config.yaml
gain_aug_db: 10
am_softmax_margin: 0.1
learning_rate: 0.001
one_sided: false
Rows from block 4 of a small audio embedding model, named by matrix and row number. Rows with one number belong to one neuron. Each number is 200 + 30 x the weight over its row's rms, rounded and kept within 0 to 999. All counts start at 0.
After each neuron's rows are labels from the 100 clips, of 14976, where the neuron reaches its largest size: "top examples" is what is common among them; "lies over" is the class under the peak. Only what is clearly more common there than usual is listed. The data: tunes sung on syllables by a formant synthesiser.
# u: gMLP up (value half) (model.blocks.4.mixer.u.weight, 640x320), inputs 240-319
# v: gMLP up (gate half) (model.blocks.4.mixer.v.weight, 640x320), inputs 240-319
# out: gMLP down (model.blocks.4.mixer.out.weight, 320x640, transposed), outputs 240-319

u.16,191,201,222,185,183,243,226,221,247,262,170,202,245,159,234,173,219,104,198,225,180,213,250,184,205,201,242,201,180,228,211,223,172,184,216,212,171,243,201,143,222,267,180,248,182,228,160,229,226,208,256,205,206,216,197,205,199,216,216,216,207,237,233,184,201,147,221,201,204,191,210,167,160,218,205,216,246,210,209,183
v.16,190,222,248,158,214,177,200,207,236,172,196,225,237,159,193,216,158,200,247,167,186,201,176,208,175,283,229,223,227,173,220,183,227,161,238,203,191,191,128,252,187,149,151,204,192,190,191,199,200,204,188,192,189,168,221,194,241,194,154,191,113,213,217,227,201,177,180,212,206,144,201,216,229,256,192,190,176,198,172,166
out.16,241,240,213,209,192,257,214,241,197,156,181,184,149,217,219,188,232,228,242,171,216,227,191,206,237,156,216,210,223,183,127,207,222,209,238,245,235,231,173,145,209,186,187,175,151,179,210,190,180,225,198,208,140,161,147,226,249,158,204,215,205,183,134,200,192,217,186,278,196,228,208,230,227,214,158,192,208,202,153,140
top examples: the note G#; vowel: /i/; first note: G#; first note: A
lies over: /i/

u.278,211,169,180,173,211,210,198,193,163,219,179,196,219,152,208,259,199,175,240,150,177,143,212,224,211,122,239,192,186,274,234,198,187,196,238,190,168,204,236,234,188,215,203,185,192,175,192,257,156,210,171,177,248,189,253,203,171,221,239,206,187,235,220,203,226,244,212,167,203,220,179,206,193,207,246,196,258,193,195,171
v.278,149,231,168,284,241,227,188,147,185,130,179,212,192,172,178,174,212,194,224,157,206,193,234,221,194,185,231,220,188,187,167,162,214,166,187,200,210,171,217,230,156,183,240,191,198,177,240,177,239,214,162,168,237,211,207,202,182,241,223,232,206,180,208,167,178,217,198,131,171,254,254,208,144,189,250,187,148,212,152,186
out.278,152,244,203,182,241,164,168,225,242,217,206,202,209,215,195,164,218,208,173,232,219,242,195,188,167,239,210,218,212,159,175,214,231,196,170,203,164,200,161,204,249,206,217,230,212,203,254,172,230,174,244,137,216,128,207,198,214,208,212,220,252,197,190,230,207,234,188,219,295,233,258,215,171,201,187,244,187,188,206,249
top examples: the note D#; child-like voice; first note: D#
lies over: /æ/

u.99,210,222,247,155,217,176,198,195,218,233,170,226,172,186,221,202,198,214,163,243,178,235,222,220,182,209,189,144,213,170,179,194,211,213,182,217,218,217,143,162,236,212,237,217,197,248,187,222,195,230,181,198,247,222,201,282,163,232,237,192,177,191,162,230,175,193,177,167,202,225,172,222,188,254,189,187,176,203,159,195
v.99,261,203,168,207,238,201,158,204,236,189,269,232,230,184,177,202,198,271,200,174,200,224,218,220,188,244,220,169,172,174,193,220,224,261,224,217,202,200,196,191,142,154,205,212,178,185,178,224,213,234,152,196,211,189,219,182,188,175,232,206,187,214,190,221,162,220,221,209,197,242,172,158,206,197,204,216,193,147,179,181
out.99,140,218,121,252,246,210,194,178,238,150,279,223,217,207,141,208,220,224,156,220,179,187,216,191,224,205,245,200,245,205,238,204,155,197,182,178,177,218,232,173,173,174,173,210,222,235,209,223,231,207,214,146,181,187,247,238,198,209,188,205,176,183,191,185,217,164,198,173,144,233,171,255,172,240,170,200,206,220,177,232
top examples: the note B; first note: B
lies over: silence

u.272,131,255,215,170,199,175,205,234,125,224,189,172,178,165,215,211,177,221,220,181,231,241,195,229,212,181,199,267,213,234,156,185,229,201,200,192,206,244,214,193,257,239,197,262,212,183,192,232,227,178,195,191,213,240,203,211,177,224,195,212,180,213,195,172,187,215,166,183,226,124,251,196,169,285,211,188,194,182,188,191
v.272,260,166,241,182,177,190,214,194,202,214,150,193,158,146,252,195,197,230,229,191,260,196,188,163,177,187,202,243,184,275,224,209,193,196,206,223,221,177,217,230,214,180,231,205,180,204,196,240,200,229,216,161,205,222,243,184,212,204,247,205,238,186,199,173,266,174,130,164,203,185,248,221,186,229,240,267,145,204,220,185
out.272,195,156,98,230,235,207,171,203,190,252,207,231,179,251,209,218,216,173,193,212,196,212,146,187,220,185,209,168,230,171,251,215,147,171,164,243,206,222,160,248,220,123,275,212,175,202,189,251,191,252,192,179,224,188,216,147,188,221,199,198,198,224,206,174,240,206,186,208,185,290,159,183,254,189,231,191,194,199,177,197
top examples: the note A#
lies over: /ɑ/

u.290,201,273,207,201,251,256,199,175,163,221,230,180,177,164,182,218,175,190,150,203,156,234,236,196,186,255,214,172,198,205,183,130,221,177,144,212,196,207,162,134,199,254,214,185,216,221,184,185,228,264,187,181,230,216,205,224,194,189,217,233,238,203,293,233,202,238,141,210,183,219,225,247,176,163,213,142,172,212,239,200
v.290,196,216,213,157,116,243,237,180,214,145,178,201,210,204,195,167,184,193,226,176,201,182,203,169,167,230,224,200,185,223,165,210,186,152,197,230,185,179,235,198,187,223,230,222,167,213,177,198,211,262,187,237,196,215,187,195,253,178,175,181,208,198,168,239,225,152,146,218,237,220,201,173,191,222,170,180,149,240,276,230
out.290,179,206,236,138,178,177,241,179,219,200,137,182,195,217,188,154,202,131,205,206,189,159,164,210,272,138,152,225,189,227,281,225,204,172,235,187,195,129,182,199,155,175,162,203,197,219,197,179,192,228,238,198,174,228,168,199,187,193,203,188,162,234,137,216,108,158,247,163,243,154,194,193,234,196,199,201,164,207,184,245
top examples: first note: G; first note: F#
lies over: silence

u.265,240,183,213,221,152,179,216,188,178,231,213,221,236,221,212,282,208,218,198,225,195,155,229,207,170,165,150,157,191,211,200,176,193,195,152,246,239,176,213,199,242,207,201,187,186,196,173,210,182,192,193,169,163,168,260,167,209,242,253,197,232,158,171,163,212,230,201,234,186,218,201,191,188,159,193,193,209,214,146,246
v.265,205,241,126,197,200,157,185,191,184,205,175,172,190,204,174,242,208,189,240,182,187,229,191,179,127,234,173,172,147,189,198,187,148,198,227,223,195,225,205,214,210,201,198,184,145,178,223,200,187,223,191,299,200,192,236,219,252,197,164,261,181,261,205,244,203,206,179,197,192,194,217,222,204,232,179,205,235,205,175,250
out.265,157,171,174,254,210,202,155,209,145,203,219,236,217,151,187,153,178,169,200,112,270,224,249,164,190,191,243,183,154,182,132,197,167,227,218,227,216,240,212,217,125,205,216,201,192,169,175,234,197,184,201,229,219,206,213,269,203,229,218,204,243,179,192,226,208,179,201,215,202,199,186,193,179,235,191,234,194,138,194,212
top examples: the note F; vowel: /æ/; first note: F
lies over: /æ/

u.554,251,231,217,154,171,169,250,183,219,197,138,170,223,171,174,199,191,243,219,119,161,169,168,223,169,137,218,203,267,253,160,257,220,158,133,219,173,211,216,179,180,127,275,221,207,227,210,225,151,207,175,220,218,164,170,178,177,197,217,155,142,166,232,191,194,220,197,138,221,200,197,181,215,194,225,202,186,158,219,146
v.554,216,231,204,206,196,111,219,133,236,133,192,196,241,181,172,234,201,239,151,180,186,178,203,209,216,216,199,219,249,211,218,136,151,235,167,194,169,178,244,232,228,128,223,222,204,202,210,252,202,173,203,197,173,210,149,213,206,225,247,215,236,188,200,182,212,229,176,171,169,142,185,193,184,207,196,199,245,171,204,188
out.554,174,186,194,177,212,243,135,200,208,220,217,162,232,216,169,151,197,225,185,184,224,195,243,196,193,165,241,214,259,216,270,154,253,209,260,191,172,211,139,259,199,172,183,219,177,187,162,194,210,223,189,188,202,180,169,231,223,216,180,207,192,162,189,201,235,153,214,160,200,181,205,174,187,217,206,184,210,161,245,212
top examples: the note B; child-like voice; first note: B
lies over: /o/

u.603,192,208,201,164,245,175,196,216,210,229,161,206,189,186,187,191,178,102,194,207,185,184,170,159,279,149,200,169,178,202,203,152,201,219,268,212,178,217,192,196,141,150,199,190,230,178,153,216,202,217,196,199,156,242,187,171,189,166,204,173,198,225,155,227,272,212,186,182,222,182,130,207,196,243,205,195,227,242,143,177
v.603,200,195,201,189,212,167,246,226,195,217,129,171,162,284,210,233,192,133,188,183,191,210,183,138,219,190,177,214,154,248,226,213,194,210,228,240,165,192,205,142,191,200,210,218,220,186,187,209,202,163,240,235,220,274,222,205,165,201,193,210,209,211,147,211,249,197,208,206,186,219,171,170,236,225,148,216,206,230,144,184
out.603,205,225,245,183,181,225,220,209,160,158,180,184,192,219,193,190,206,188,227,238,247,273,239,206,171,230,228,218,280,222,184,184,236,156,196,186,250,192,250,217,160,184,178,241,162,191,172,172,248,188,207,174,208,216,183,170,200,260,215,212,170,191,182,164,202,205,200,242,250,179,207,212,159,207,265,204,207,195,184,147
top examples: the note C; first note: C; child-like voice; vowel: /e/
lies over: /o/; /e/

u.510,255,204,185,205,204,168,190,146,203,192,187,203,260,228,183,203,149,207,191,205,189,175,209,171,224,156,199,158,206,240,217,210,180,214,235,219,218,205,193,214,187,216,186,218,186,211,223,178,126,205,160,192,191,238,162,205,196,165,236,127,210,189,153,213,168,212,246,147,232,158,228,184,229,190,187,198,212,219,186,201
v.510,200,200,234,161,208,193,210,188,197,296,237,275,167,191,242,214,240,168,161,226,222,254,165,146,207,252,169,180,240,205,235,195,193,225,171,133,223,208,267,151,185,222,157,183,223,205,162,230,179,200,271,209,178,192,203,204,203,200,199,231,228,159,166,253,195,188,173,193,241,193,164,223,181,218,260,179,231,162,209,205
out.510,144,148,184,233,227,269,214,177,187,249,150,229,172,202,202,182,216,227,162,199,183,193,221,188,170,213,198,223,195,215,172,159,232,213,157,243,226,204,233,195,202,175,171,145,179,158,164,192,157,173,240,225,217,169,179,195,196,219,216,239,216,221,240,197,196,202,227,203,205,178,161,218,163,210,190,207,213,163,202,182
top examples: the note C; first note: C; vowel: /o/
lies over: /o/

u.385,184,176,213,165,246,177,196,132,196,232,140,150,244,219,183,206,180,177,189,200,237,221,170,169,225,223,190,214,194,269,203,217,212,174,191,219,165,177,242,226,192,218,224,177,205,224,148,217,200,195,177,207,225,213,202,162,253,178,201,153,204,231,187,190,189,192,161,229,209,151,203,138,245,204,186,210,249,155,235,193
v.385,189,239,166,116,198,235,227,185,221,187,201,179,230,194,211,192,264,208,205,169,216,197,198,156,210,225,171,219,188,219,195,199,221,148,160,198,230,182,162,198,209,179,160,180,216,171,194,175,170,216,218,229,155,144,230,260,220,210,120,186,206,164,195,186,269,264,132,159,198,181,182,227,263,174,177,212,146,195,203,201
out.385,202,180,176,194,211,220,223,217,224,157,221,231,226,181,172,143,180,207,202,196,246,200,224,197,167,234,200,192,195,242,178,185,191,196,172,197,200,256,185,171,157,161,223,229,196,206,149,188,192,210,157,199,219,154,199,174,237,220,208,230,219,152,158,199,172,190,164,230,189,287,175,252,179,189,265,177,182,197,181,192
top examples: the note G#; vowel: /o/
lies over: /o/

u.300,262,186,218,215,214,227,153,190,194,179,159,131,250,244,232,197,220,168,173,247,217,186,171,221,186,173,227,184,186,225,184,174,231,184,154,190,209,166,223,158,207,175,264,201,217,186,234,178,196,244,189,203,199,190,167,168,143,175,159,175,208,203,194,175,207,194,158,217,188,218,246,198,195,171,205,168,226,234,208,229
v.300,265,212,168,198,221,221,187,175,237,210,229,172,207,200,230,199,217,193,245,253,192,195,208,160,196,144,227,202,243,221,219,234,251,193,174,180,164,196,217,213,153,193,187,220,219,210,230,244,185,248,141,174,208,163,218,161,201,182,253,195,198,202,179,201,221,248,211,208,160,274,216,211,140,159,214,195,230,194,217,232
out.300,212,171,145,195,178,191,180,247,232,215,226,253,167,236,202,181,114,176,213,195,219,225,196,198,176,215,187,150,164,207,232,221,162,234,213,162,194,175,200,165,175,218,202,258,216,196,151,178,205,206,175,212,193,206,218,210,225,208,229,168,177,203,175,207,219,209,179,191,193,181,168,192,185,199,267,255,231,260,226,173
top examples: the note G#
lies over: /o/

u.50,191,208,244,228,180,235,179,197,191,248,177,190,181,194,186,192,196,205,212,208,229,219,215,225,250,202,181,217,180,181,206,196,232,242,230,188,171,196,188,149,185,154,231,214,217,178,212,177,144,159,189,196,203,167,212,239,170,174,247,180,207,200,195,197,201,212,187,182,202,209,223,194,164,168,171,257,225,177,152,183
v.50,193,242,264,197,216,164,144,203,166,135,163,223,249,215,196,192,151,187,216,201,210,195,252,228,215,178,212,236,231,140,176,220,189,162,212,216,173,257,168,204,154,122,173,205,214,209,197,212,186,189,196,173,242,211,178,217,168,142,149,142,235,208,197,231,223,208,214,197,258,212,186,221,178,156,193,214,195,201,201,187
out.50,137,184,206,180,149,189,194,226,216,236,215,228,226,217,183,207,240,213,207,206,169,169,199,200,165,196,170,241,219,216,225,179,208,117,244,178,194,168,231,229,184,196,242,130,177,146,228,157,195,261,211,212,192,244,204,199,219,206,213,250,195,223,174,239,191,164,198,216,208,220,203,293,214,219,217,134,172,199,254,245
top examples: the note C; vowel: /o/
lies over: /o/

u.193,167,190,194,192,178,188,206,192,173,225,204,175,248,153,217,247,213,178,248,136,149,229,189,232,206,220,210,225,168,196,249,189,226,184,182,193,156,203,176,177,190,187,194,223,192,151,188,213,205,174,205,183,194,183,232,231,214,219,163,185,194,199,171,134,195,211,239,156,225,190,210,173,155,140,189,201,166,226,183,194
v.193,215,240,146,214,263,231,151,202,269,184,205,238,177,198,186,236,215,221,253,240,252,183,150,188,165,224,185,197,168,188,160,193,236,192,240,146,244,147,210,198,172,190,199,231,256,195,187,175,203,168,209,174,254,238,153,202,206,154,241,158,214,253,220,160,256,165,197,205,170,256,293,208,193,236,222,229,218,243,195,207
out.193,185,259,126,175,319,170,180,171,239,167,205,154,137,202,204,252,181,175,215,203,250,209,185,161,184,169,187,246,225,206,199,222,195,183,190,144,226,156,154,208,206,163,226,170,152,180,169,140,172,177,171,196,221,216,196,212,205,221,156,160,204,211,204,177,163,239,165,203,189,219,251,207,269,216,213,199,217,222,236,183
top examples: the note C
lies over: /o/

u.182,205,195,168,173,207,251,167,196,228,200,258,214,196,244,202,134,196,217,170,236,156,175,220,251,176,172,228,246,178,214,197,255,230,191,181,213,192,168,148,184,209,202,200,209,237,211,206,214,192,180,188,197,227,186,225,270,182,187,222,226,207,193,246,228,151,231,242,221,264,160,199,250,203,168,207,197,179,280,164,226
v.182,250,204,192,113,257,261,236,207,164,260,180,211,212,198,223,208,213,172,205,256,177,213,213,188,204,198,157,186,229,122,157,206,273,238,206,188,211,234,215,174,235,224,206,153,187,127,195,250,191,208,187,187,246,211,144,207,232,168,211,169,190,234,183,248,223,218,183,199,282,212,209,196,170,222,141,212,209,203,176,247
out.182,179,211,213,189,148,186,277,203,187,218,180,187,224,196,215,220,191,221,268,152,162,201,140,168,218,164,141,190,188,173,239,198,182,227,222,263,210,150,188,212,196,210,195,196,248,199,237,205,207,189,210,178,182,231,187,163,198,136,168,167,135,231,208,209,158,212,175,169,199,191,173,215,254,218,251,166,157,201,194,227
top examples: the note D; first note: D; vowel: /æ/
lies over: /æ/

u.103,173,183,199,187,193,200,170,182,172,292,179,210,234,221,199,197,213,178,190,211,214,206,182,187,240,227,167,194,230,231,234,206,204,261,211,230,175,219,211,211,203,215,203,185,200,223,239,213,209,170,194,242,186,215,189,190,212,228,195,187,211,254,178,215,161,269,191,207,181,179,231,208,213,133,183,157,222,220,129,213
v.103,204,238,134,225,195,220,124,232,187,206,221,199,205,259,195,223,197,173,203,200,189,187,198,209,256,160,181,170,182,217,192,209,196,167,203,196,221,206,212,196,246,189,174,251,192,192,216,131,224,184,227,211,138,226,211,206,248,202,190,144,222,207,215,187,232,220,233,223,218,164,163,218,237,239,190,257,232,223,210,229
out.103,165,157,184,206,191,200,179,260,248,203,190,174,196,169,153,265,167,123,251,158,225,169,189,234,162,203,215,218,210,174,191,244,194,156,174,226,165,199,134,175,191,161,207,156,216,177,234,201,229,191,230,246,238,189,181,182,163,191,184,230,167,195,215,233,210,188,195,159,206,214,158,180,188,251,223,183,208,199,233,226
top examples: the note D; child-like voice; vowel: /o/; first note: G
lies over: /o/

u.454,201,183,198,215,240,182,207,245,177,207,108,185,212,218,138,241,196,231,217,160,203,197,193,197,214,223,200,140,225,219,178,182,227,193,219,189,195,209,216,210,202,182,228,254,244,191,126,235,186,235,185,170,179,222,222,245,175,206,190,204,176,189,149,220,190,237,182,224,175,183,190,164,192,194,245,141,203,222,211,182
v.454,235,292,211,229,172,192,208,237,208,213,217,205,193,198,194,193,168,222,211,210,257,252,208,203,138,201,175,215,195,182,204,145,228,247,213,197,177,199,211,250,176,241,256,198,219,199,247,195,227,227,214,227,125,137,209,133,241,153,199,179,215,171,203,176,220,211,163,221,137,243,218,227,251,216,186,166,188,226,199,222
out.454,212,198,176,172,213,170,175,207,151,181,217,176,220,189,223,154,213,243,223,186,227,194,213,201,176,212,193,235,193,151,201,174,239,177,229,232,242,170,187,248,182,176,181,215,229,229,224,184,196,194,194,206,177,196,229,196,226,236,223,202,244,224,180,160,230,229,142,225,182,201,163,185,122,196,194,253,206,177,185,201
top examples: the note F; first note: F
lies over: /æ/

u.150,196,161,216,205,221,208,188,198,226,192,175,225,230,229,214,192,222,249,216,138,189,194,208,169,193,192,185,165,237,176,203,215,246,229,221,245,170,227,223,226,237,203,166,202,203,225,185,176,131,231,213,263,198,214,245,246,248,182,190,179,153,147,145,182,233,183,192,236,192,204,217,203,215,224,256,180,227,154,176,220
v.150,146,189,193,185,211,197,190,233,174,223,152,181,222,266,199,263,244,202,202,199,216,199,188,196,225,273,223,197,161,154,191,232,247,238,212,183,244,220,199,208,227,225,220,242,229,210,217,158,173,211,201,180,188,210,217,204,187,197,190,157,194,223,220,227,212,205,227,218,167,201,221,217,159,195,164,199,170,210,171,163
out.150,192,230,159,180,185,172,196,212,225,238,258,222,197,210,245,179,233,209,274,197,164,151,253,205,174,168,164,192,181,204,180,163,231,215,232,213,199,181,212,208,185,177,229,218,187,221,212,199,254,196,212,140,178,150,208,221,206,154,222,240,243,179,181,225,239,188,201,157,175,211,170,175,231,198,207,203,187,243,163,172
top examples: the note C; vowel: /o/
lies over: /o/

u.69,182,212,239,209,239,218,176,213,222,210,175,178,153,184,185,197,216,274,202,206,203,187,247,201,159,222,284,184,228,206,216,121,210,176,232,189,216,173,142,137,235,179,183,211,217,208,203,161,190,198,198,205,201,255,167,173,152,234,193,185,255,133,174,196,204,193,232,197,275,223,187,161,162,243,228,215,210,214,193,179
v.69,197,162,186,182,186,203,159,204,180,216,211,171,224,190,174,206,202,230,216,244,181,177,218,203,188,254,202,204,176,199,178,177,160,171,192,263,240,203,208,217,205,208,158,211,181,266,283,192,169,234,217,221,189,151,205,213,220,170,270,188,207,161,222,203,188,202,206,164,229,158,233,232,154,198,145,212,212,227,227,291
out.69,172,188,223,252,221,170,208,203,249,180,174,233,222,192,169,204,217,159,144,204,220,214,200,210,217,129,141,173,175,174,228,189,201,189,178,137,200,187,241,202,200,220,190,185,233,177,155,226,209,179,253,221,182,239,173,173,237,205,143,186,208,224,198,158,169,200,213,221,173,210,176,226,208,218,198,173,178,139,151,174
top examples: the note D; first note: D
lies over: silence

u.398,168,235,210,156,194,208,204,227,215,215,224,238,173,193,200,238,183,223,194,185,146,146,203,209,165,174,196,168,217,109,188,204,238,182,206,198,197,247,225,159,209,227,212,134,220,245,174,270,217,166,225,215,171,217,127,182,195,217,227,166,169,214,167,218,226,213,196,213,240,187,224,206,201,194,170,169,230,177,147,219
v.398,256,249,190,161,140,161,175,190,186,183,197,168,207,244,215,152,237,175,193,178,193,190,209,193,223,229,193,183,171,220,230,185,184,198,215,175,197,248,167,240,197,146,210,215,294,211,213,200,197,158,220,178,159,180,203,191,213,202,160,189,256,147,150,211,160,142,241,213,187,190,199,195,245,193,182,163,281,212,240,144
out.398,204,218,217,167,217,230,167,188,230,212,221,186,258,238,224,231,191,171,212,117,223,154,218,219,151,231,146,183,191,178,170,249,202,175,239,222,213,170,226,189,202,197,178,227,217,193,177,213,187,201,233,177,174,190,174,222,171,226,228,205,159,206,228,186,196,158,210,223,245,195,187,188,146,234,236,205,243,178,221,170
top examples: the note G; low voice; first note: G
lies over: /i/

u.488,215,191,158,184,186,216,190,209,217,151,218,220,251,260,185,174,203,229,235,140,232,185,202,171,201,188,224,209,196,225,178,222,220,211,150,237,196,241,169,243,244,198,157,216,140,254,201,224,222,169,188,268,226,205,184,217,220,159,197,187,170,187,229,188,224,188,146,269,180,164,174,206,198,248,172,165,181,197,212,211
v.488,204,204,201,221,148,169,208,179,170,212,197,128,218,204,174,231,198,160,195,218,253,205,286,146,165,216,245,202,163,207,171,250,187,237,182,193,221,172,180,256,179,218,236,162,203,185,159,168,162,213,181,204,207,225,201,254,218,238,181,213,156,212,205,218,267,226,242,259,177,163,184,231,218,208,181,169,193,183,209,229
out.488,229,239,156,206,204,205,217,216,197,176,207,215,189,185,223,203,179,222,192,223,206,147,161,201,166,232,162,217,181,212,180,229,172,196,191,175,157,197,195,158,197,207,193,214,206,176,181,191,196,169,217,188,155,229,213,211,148,200,220,223,186,195,199,213,200,283,164,175,218,187,199,164,208,188,218,166,201,174,205,261
top examples: the note D#; vowel: /ɑ/; thin (high-pass)
lies over: /ɑ/

u.380,184,159,155,159,229,184,205,176,196,198,192,215,139,196,202,221,220,177,165,179,239,209,216,289,144,228,198,223,179,171,183,196,247,134,196,217,252,131,182,220,225,145,186,204,207,153,175,206,221,200,181,155,157,195,215,184,204,157,175,223,207,191,186,158,215,228,215,169,259,248,209,178,218,226,196,170,196,212,217,212
v.380,248,200,244,184,195,205,229,201,219,225,173,196,214,165,168,217,179,227,230,138,232,193,133,181,208,269,215,194,174,177,238,173,233,215,230,192,174,245,197,274,227,185,151,216,215,215,145,184,216,238,210,147,191,193,193,195,199,238,180,225,212,196,176,205,188,192,199,197,142,183,161,196,181,236,188,219,228,215,212,196
out.380,174,173,204,207,186,218,243,250,208,257,191,198,226,236,237,167,187,230,211,209,282,198,210,191,204,204,170,189,167,231,227,171,147,199,277,196,255,183,167,202,176,233,161,199,184,221,184,214,186,219,173,185,225,220,208,180,174,214,223,188,174,190,230,237,177,214,168,225,180,150,167,181,170,160,192,155,222,205,210,155
top examples: deep voice; vowel: /i/
lies over: /i/

u.47,147,202,183,165,175,239,159,213,216,262,226,236,234,154,194,233,143,227,162,197,230,229,221,191,179,287,190,181,209,193,180,202,216,198,128,239,230,224,208,196,170,230,183,205,189,241,221,194,180,230,186,178,189,154,208,173,162,196,206,197,257,181,185,191,228,257,186,214,207,212,170,190,189,227,212,184,227,230,183,184
v.47,223,209,164,169,195,210,192,171,230,244,225,177,171,146,190,156,137,192,165,226,219,212,148,192,196,207,178,200,176,192,161,180,228,213,162,251,228,193,237,177,196,222,194,250,151,228,185,193,200,186,199,237,180,151,213,208,141,183,186,175,211,153,251,189,252,185,250,197,180,227,179,192,205,190,230,220,200,217,156,184
out.47,182,194,171,224,203,202,170,237,290,186,212,192,184,173,168,229,133,146,174,186,220,251,225,150,218,216,195,199,173,199,225,223,154,198,214,208,220,184,140,208,201,213,178,232,209,183,199,210,214,189,211,199,210,216,156,176,151,159,150,188,206,232,170,257,138,201,198,203,225,218,192,199,226,193,188,204,173,202,167,243
top examples: the note A#; first note: A#; deep voice; first note: A
lies over: /i/

u.605,186,220,218,190,174,186,187,155,203,219,227,195,202,156,235,218,218,240,222,195,252,189,191,243,181,211,244,212,177,181,280,206,216,177,193,174,213,212,223,204,173,223,114,201,228,182,182,221,192,187,267,213,117,178,216,220,222,228,187,185,228,180,171,166,184,189,180,231,211,218,202,176,200,222,254,198,203,221,249,191
v.605,150,218,191,235,194,197,158,158,227,171,209,194,126,178,191,195,204,205,239,160,241,152,183,139,209,175,185,181,224,195,200,202,179,172,221,222,245,170,231,217,147,155,225,219,133,172,220,163,218,159,218,205,183,231,233,220,188,183,180,239,172,159,199,233,157,188,211,212,208,178,233,170,193,188,235,206,233,231,143,201
out.605,208,207,223,176,171,225,235,150,173,241,199,226,178,249,224,181,174,207,206,200,188,207,188,188,187,168,187,211,196,198,189,219,230,186,172,173,189,190,184,159,196,201,230,161,198,202,216,188,212,200,160,234,241,265,210,156,219,130,186,188,189,179,253,183,186,191,230,184,183,175,207,276,211,149,170,225,209,201,147,231
top examples: the note C
lies over: /e/

u.306,198,249,219,187,185,171,241,235,204,207,171,234,190,148,160,236,217,184,266,195,198,203,238,201,203,165,253,172,189,153,223,194,157,180,221,246,207,168,204,200,160,215,193,193,224,227,184,233,231,230,167,195,193,196,256,243,178,241,199,145,211,97,249,192,206,206,247,196,225,201,159,180,224,204,238,171,254,193,221,166
v.306,232,161,199,193,206,195,165,194,231,167,208,194,251,225,170,185,193,238,200,140,211,239,166,226,215,240,118,186,221,186,144,192,194,193,182,246,187,231,186,187,215,208,200,165,200,209,189,259,184,232,197,232,172,169,203,205,216,158,203,279,198,141,169,235,153,182,207,157,184,189,183,172,225,221,135,178,179,236,234,208
out.306,235,193,244,150,216,175,182,238,203,228,190,188,212,206,230,169,233,252,166,214,187,162,169,177,181,207,189,164,197,235,244,203,184,184,213,186,219,164,211,172,238,227,196,161,201,197,214,185,163,232,228,228,182,206,180,172,174,205,194,241,236,180,197,221,190,184,183,178,193,164,231,197,196,178,183,181,135,221,222,234
top examples: the note G#; the note C#; first note: C#; first note: G#
lies over: silence